{
  "arch": "vit",
  "model": "image embedding model",
  "dataset": "procedural textures in two colours, tilted and lit",
  "train_examples": 48750,
  "image_size": 64,
  "crop_scale_min": 0.8,
  "horizontal_flip": true,
  "color_jitter": 0.2,
  "cutout": 0.4,
  "targets": ["pattern colour"],
  "num_classes": 12,
  "embedding_dim": 192,
  "norm": "layernorm",
  "norm_position": "pre",
  "activation": "swiglu",
  "mlp_ratio": 2.67,
  "head_dim": 32,
  "fused_qkv": true,
  "bias": "all",
  "qk_norm": false,
  "parallel_block": false,
  "dropout": 0.05,
  "inner_norm": false,
  "moe": "expert_choice",
  "drop_path": 0.1,
  "num_experts": 8,
  "moe_every": 2,
  "expert_mlp_ratio": 1,
  "experts_per_token": 2,
  "shared_expert": false,
  "patch_size": [8, 8],
  "conv_stem": true,
  "layers": 6,
  "width": 384,
  "positions": "learned",
  "pooling": "class_token",
  "am_softmax_margin": 0.2,
  "am_softmax_scale": 16,
  "residual_init": "zero_last",
  "optimizer": "muon",
  "muon_scale": "original",
  "lr": 0.013,
  "momentum": 0.98,
  "nesterov": true,
  "orthogonalizer": "polar_express",
  "adamw_lr_other_params": 0.00095,
  "grad_clip": 3.0,
  "steps": 10800,
  "batch_size": 256,
  "epochs": 56.7,
  "lr_schedule": "wsd",
  "decay_fraction": 0.3,
  "final_lr_fraction": 0,
  "warmup_steps": 210,
  "weight_decay": 0.05,
  "adamw_weight_decay_other_params": 0
}
Rows from block 3 of a small image embedding model, named by matrix and row number. Rows with one number within an expert belong to one neuron, the router's apart. Each number is 500 + 50 x the weight over its row's rms, rounded and kept within 0 to 999. All counts start at 0. Numbers have three digits each. After the name is the row's rms in percent of the matrix's.
Before each expert's rows are labels from the 100 images, of 14848, where the router gives the expert most weight on average: "strongest on" is what is common among them; "colour at peak" is the nearest of a few named colours to the mean colour under the peak. Only what is clearly more common there than usual is listed. The data: procedural textures in two colours, tilted and lit.
# router: router (model.blocks.3.mlp.router.weight, 8x384, trained with AdamW), inputs 256-383
# gate: expert gate (model.blocks.3.mlp.gate, 8x384x384), inputs 256-383
# up: expert up (model.blocks.3.mlp.up, 8x384x384), inputs 256-383
# down: expert down (model.blocks.3.mlp.down, 8x384x384, transposed), outputs 256-383

# expert 2
strongest on: brown; pattern colour: brown; pink; ground colour: pink
colour at peak: pink
router.2 095:477586517454541470506514584520542416558571518431575474492527503516499570487485496454495487500413486480494553470483501429572541458560482542479527453486353413581492492481514469451519496431470413435528459477496529553503435513397503444622537522499547451498507522514467565497466564499518381484539516539442539475513452512543615474551549429482530547476440499451425515544510461429506397571526
gate.0 108:442467504543512495435600530465488474485423513643495513617541459385532500489551451478518499502490542378533500469487476539492496472515512472412514636510542471438503514535519425543431554494488412591484505472461520394443453561476464497512522505511444439524484547549436577527588555497554599540630523519462417351559599577592411469473468492547411586481536499450482512459491504411479465544587
up.0 104:428535492503548564431538490574493484563486593543475467482432381428528478483528521522552539518462504529561526484447551473516426456619546465522560665523471558483452519471422394409532447469456533445534537516491452467558496523543480439481442464461426471492584614610494445517498538467488558528523426532468377449445459603611512457503568490474430583505490533426504475619474470447487536429494
down.0 100:522524367434437490546430543500498477525513486413447500449496478475483436539455508476549513503554582403427526420482493555524518543467540510560566496487578517420513499517514504482519446413427459415588469522640562427572535575467446478420505472574567442413447487502457492534501554558485527485559559528488478608555558566535551496483521552490566526501550490597502478504521545452451488497472
gate.2 040:494502553515473552443526446586473448566512571591621486530386524472561439437444520551501439511499540518440498462593609494502436449586494464441538475557530574597415521476474516498487442519501465555542453537581487506466521465584471595461604568537417529526512477567506490486474416520653474414487515505484409486495505428394526554478524515515363475528499474472588505565501488551513591484551
up.2 041:509547537502466504454455515557535463541517465563610532557531531614468451526497543555533428495447477452568461462539456546393497473565512459425592506553496520502476518480444617503503451578482594493539374458576527473556445488485452521513452600534421473530614461520485452486480501466541519416524551493547509474466540545541469470473471490408481490409507467439508577502468464462493563553522
down.2 036:483534495570503451459533526510477450509473545501460474474463569465536440486501433469425530573559646528551524513504505480432424468485541479487509569470478521529485500504583467463500455449489578430492450521406409493524384478445474532505487514626538437439467494490570528389508536461493491487473402491557532427485498498455490462476445492484545466503534534466455489592474523400561406509594
gate.3 131:527553515486512444543471420518513520453505437512534422554473551468556445535517617453553545407580480465514483606554421458508511549588519406525493516542446479519519544465525521481425455495516506476490547463489497456517506554601480470447459494459430532493590479460462429505536448521582497468537458456500460471460578567463453506475609535539425508527561422522391483492532530377508442554460
up.3 140:486454573403533465460420507523449532476645467459468479442440570450418549532450485524400479395521433398458628536544547446563573542476481488488500486438557493622491531525451461479450462496502474382475503543417631587539497570528506420423526540472553474539530456426512498587377509521424546467542462467523539509445532545492466479501517497567558463490403508503553461479602525483548518474485
down.3 133:509570521482471463472538551439495494501430335449437483572549547472532525541537559460624464490483574559430501516499595524497514507434519553451444500518480521380500511476373538462474496451474410590595460466505413637493517524528516580434544601426501522496465520527473520509561514495568504524483552468551500467455525449422547443440541514395590527565542556448439535503514547510555560515399

# expert 0
strongest on: orange; pattern colour: orange; grey; ground colour: grey
colour at peak: orange
router.0 093:573517403566504454557384542501448506557507543490520555471497457530504468490518541550500495530465474513483432505461502433464512560621427491448569513605622507359520504488526520527519424504528509605485456527517421465532533551491481446498575444486500479439547488444469511434472591556539543452431446598600589516416592481473532473544486484506488532427472598503445568450419530476580503568447
gate.0 108:423534465453562417597453533547504544476537591500566449427468521482446545530468452532544509582556499453486521529485579418558535469450568522567554490554503544503476525598491460489554488417418523460482545467539573446528525385503481484598378499523502505514451500421489504515427496550467512514487505508522489577587551405439666509524493506484464456513543514531583557494486527450516527461512
up.0 099:498491561572416412461586439576462462536621558541507486545470575443478503470495414526489508513593517476529458470509521470528478496517495418496552538529507566536538432459440525520435493526571501477530509531469407649526396564510470465477459536520532552498513525569529584433534546515492617460461479459485519395540592570476389488487439511423509493482495473391520490579499556520525497465438
down.0 089:477511548484411549545516450522574501558553540474464459527547535501478591439456498496483472504586444484439499522457479462376534504432437484526438473559434443463521557547550385499436589432554509463433507431525542452543497517558500564477466490481486513495520525448499437560498479420524575469474506470468448528576388497484531521475487554398487553522533435415563506454567483482611466457549
gate.1 013:573467457480469478495454570510482465487534556523502599570470555524492564487472454520469540521482432506411443476493527476457469453518405479476427518393498533396526498506514516461459531467471411491516400411556450517473463469532491485592459493524497406517420500555491483546403538484441491567497465526556457518627398424519502551526512472554430506464495531505529534514536478493549483530400
up.1 013:459501462502586524446560493482518490579425561471444468523521511520465478485482515434594426517435537455503584515498556478503421525478515440464548528568536513497531440469470473488518496534523530413529492552449535573503493494472538574472574507424539580430516471468508461448554456518560515446485614505524497623474524530373562542539534487509439445545574472519488525422497470462568463504576
down.1 011:488600470501558489545565483457550477623464485532460592381509465547469527509586451444417483473535471476469508446522491541372515491520535519526462428493477431464460507428423542412449418545536507499517505490513428451504437477572528444535554535487505477500488541499580509560549472546526534509514459486504496498535515511481433546365442470405492465403437510573444500549498501579480483435516
gate.2 030:481494529591560579475511482480429491540515447440461510508421553521489403525603524436465458421501392448437514524472397545536542441457593545517554494599550421539412590517412518524482470585520521565499488414450428470461508499566524445500403582480572531538508486454470440518441623534570369545528482462478602516471487533471471489509470544523502514561517527558451538480439563529491422424558
up.2 031:465492519442446482560493490599543584632471607488496521535486533505447499461561531512589519564453459504589477416460542514551516470370468445539480535661602391488412390467602479457561527504430502563616501495477530441445472516488528569470536430563439521549465558493482527534505502536491404522478534504529467482489471455602518528504476513518619533560535499528543474500593525538485483504581
down.2 024:536528499475481461551437512490408490485459573548560542498442465465480429429521367455548596415578521638565460483396474601512582490492505460494491494566533429538441505416491516466451488445543560527463493431559418574416496483464554518512457583649477481518509473504499488507517489434531508506479470529541532394531557552507547476474594411454566407400553515492559517567473496452574480417494

# expert 5
strongest on: green; pattern colour: green; ground colour: white; ground colour: yellow
colour at peak: green
router.5 105:485574545479534417546515537530535507554472612433518457554500490445434495390470457562339514501482570497470542414455454489574506412420420572508436453575498514461581539535613552508514590504605550479540523550500522484576513556575559455500518355495583474475427566520463439478478479472497511463475493497543510476484509543486554483469549537507571493425457510482540480422498530450466453514556
gate.1 018:492481488523506512663480475423493542494585574508555450559472445562494552466613550484508483481425504465549579502466462485532488419510488438450529507507488520578517496539516535491592550514576434502426549494535434455532506566522485428571512482491522452533580565471427469464523490493488463505492524507569507498502523537470481487471437458499491569490532426454454580454546438477511458468561
up.1 021:503495387501456559637474435413537552467568563462436488460455519561411540487486561498496376461499443469476506508439551403522505456587504472475527453453470523452526500523527509535556532511502526535465564455578535438545451562482529574501530459506529438459555505436412582454502564493477473510442528481495503487506535487475534546425504468470508630480505408443474567487500482444454478577566
down.1 020:531575433501527479476494462532362480540439422487452456629503559510618579431522551560488454519484466489434457457548510472518482509567527549562488405541513445462513529447545452462471439586534589479490451527478418565487503489477522520551384417447449452591477454580506391388551496555564596514546478477452480456492592473519408520495516511545532444480489481451553431415494439525475528493571
gate.2 128:511463583616513509515565494440476604417537464553450491553444512574434442482459523476470409524564515535414408513485447429541435501497518504453393560425424493520488565449498527549533489502496509538469481461596462416388516451538541512378485551558503508420527598488575419546441442475586410485492570559489425485609449525499441441442444502532459510560586418576544510481463560507441459535427
up.2 119:466459541516440421478594493522503482529536534534518472602434546555546493481431417531502610565503480439477510479530493462483552419486561471495465473455485380510444473478474412570508516464458499392461469472519511510445527487448528433551506605497545490463549521513577592484546460528506497551518486493482466481571458484572517477464530579508482573629469457543495389577575586499381402494491
down.2 107:541488514490438589441433470611445460535486542544536556449498396551528441491507509546488364482514543425433486460502409558504536486465409519544460487618469445404455450526589457522464455538551510453457465493417579587470433507421557471547465370508525478583457505526507573476465563501467488566591525544523575480488514492497503601496531492447480512418471440601515554480578453488484462474473
gate.3 060:486471422443562440443501499510421446594402490499511628486448544491556526508513452488491460498481488477587477502519579535483506553537424479485535484484541470464441436479475480530549643417428582533584533469583487534447367507452460450506475504520553530497426480610559512533522461498489496506450538553484468464528531483543556464410598519557486537607438445572507602485442474550443520455406
up.3 063:482509538569399578534441485476597555332505498473516420498532457486500461504487481469499515477484517537485487551476470502459488539506448536472409564483466543454533558485483453511399440471550515472404477511511483552536528454471487503487534547406451489495580551467425472467564592522521509516473433497502601481561476518476515582508422478519467445483535513492491444545489541408529500573607
down.3 055:500603457507477502513537490541500518534477485497557449469440568506541558537564484384464453498401527523555540472458513526442500461414476490441537463367503406478553608531526468540575479550442499451542478512515503602544452476488491492593447537552414480420451497513470452508459462479523564558558518495565496479572441534527533561589401469520405507519417476467475660475392428453506538487544

# expert 4
strongest on: yellow; pattern colour: yellow; white; ground colour: white
colour at peak: pink
router.4 093:493509554528481501551510451505498471505496508527574454439433453526534464534601533491545463515491511537510448503566469528437474582579512534472511447504546449502422509505539455512509524557502514489539452535509499421524532569511532415494485481508521488393511468446498463583559542487542536421380498506550528464479603517495442515558468553500449475576469526436497445429507530502468495516540
gate.0 008:331506497413569500491540533511566542436520597497519571356535478544527496469506373440518564556472470468501568480541553581495427497472462428471543517479532448505498534488487503545462458502442544529458462425506540514403522480503522555464507463542493493584475503498497537485490445555465557510510513502479554502566507527538498529463542556459485497505483418469485526504460401447527506441522
up.0 009:462472487468521522516455480509471454503540554523499564464503484511571466530522489441542505476505554534465437517512511499452406525449517425503502481540454477394550520459606491580413497412550481507512574458517476488449590532449428599425467487561438530449519490481479440551510486607415662547476479454533471511522451420485554511491595518544507570534496593477544467520508458514549522439547
down.0 008:496513553483541490526501514460418566542480510628502546506462502520473515570449486540562566542504539518486473461434514356499481423509472438408594434524514597540520556469407517475425500487399564498417469508557490529501442507439543521522556474518585499532402479508465566439515528426529477534453461564475564402449436507489528560531527568500471586500505532486491519491488478498593571420503
gate.2 052:482553470578541449504501483536416538441497487498567490510381529482511449386567520542520480486518478483495436550486461469543473555529442565598518583656490432425600516458443466518418421436474507543505491501432515454480499572497554499537653499493548448439525470510574432533486397500475496487501459522531479524533559478503421513463557428595438529501494435576555429545557449482499456415599
up.2 054:549468481575489425459505509577525501501546539485434508530452591541472528443520472522548523554496538481549469538481609486579421501499487483439478470610500471468422505486482423562534507461524523522502425476483552331505485425416409514476446557498626506478470493590487544632449612500541497460477441559407512485546489483485436455483447447480536523384394452406500406548542536480469421436513
down.2 049:420449495415557567381558373514562427442493468515505459580432465477377465538542533490537524450461420464614444593491573447515468422511472514530533401567538484560573515404610485452562475627509430479391579550523459442458484496507509477509546581524486536430543490552468509557531495439440494439524555511425549463608523485533465442486532444509506502529492606522556433440476529577551454424446
gate.4 161:486433471468449465592481506451446443511430454541398537425477446562504551516473537487537518531512532546518453503484578509390463503448435411451628549460500495534530456487523487570490509522608598515418513483483501458625463487477523549564514493507451562543473443397540516510522505463426558527450543495486452520553518489435485539491550482483536474475526521541521520479394437384412514565396
up.4 154:577461575597426485475522556490406496456447516480463481396522447526427512508555453443490491520501563446512431409510454503516454490421413525475478418500576494561626550495524545436448487532533563529548516458521591521519501495530535525387506473539428542493483578459562441475544452540456402449515538544469494502504437431416533511514491484541584430481522422493510510473427474539461476452552
down.4 161:480516483485436528498474454517450485506496475489513529475493484415453505504526495601563431572525445573550527522445532479444477508546466454515604510543490553561464510416415532593453513457442478472483517526589469467533559367518507514456524526460598547508488586493462537530471496493493491551505520467471631545432515470450454484589441532427459532543487440522482518542488558538545537477488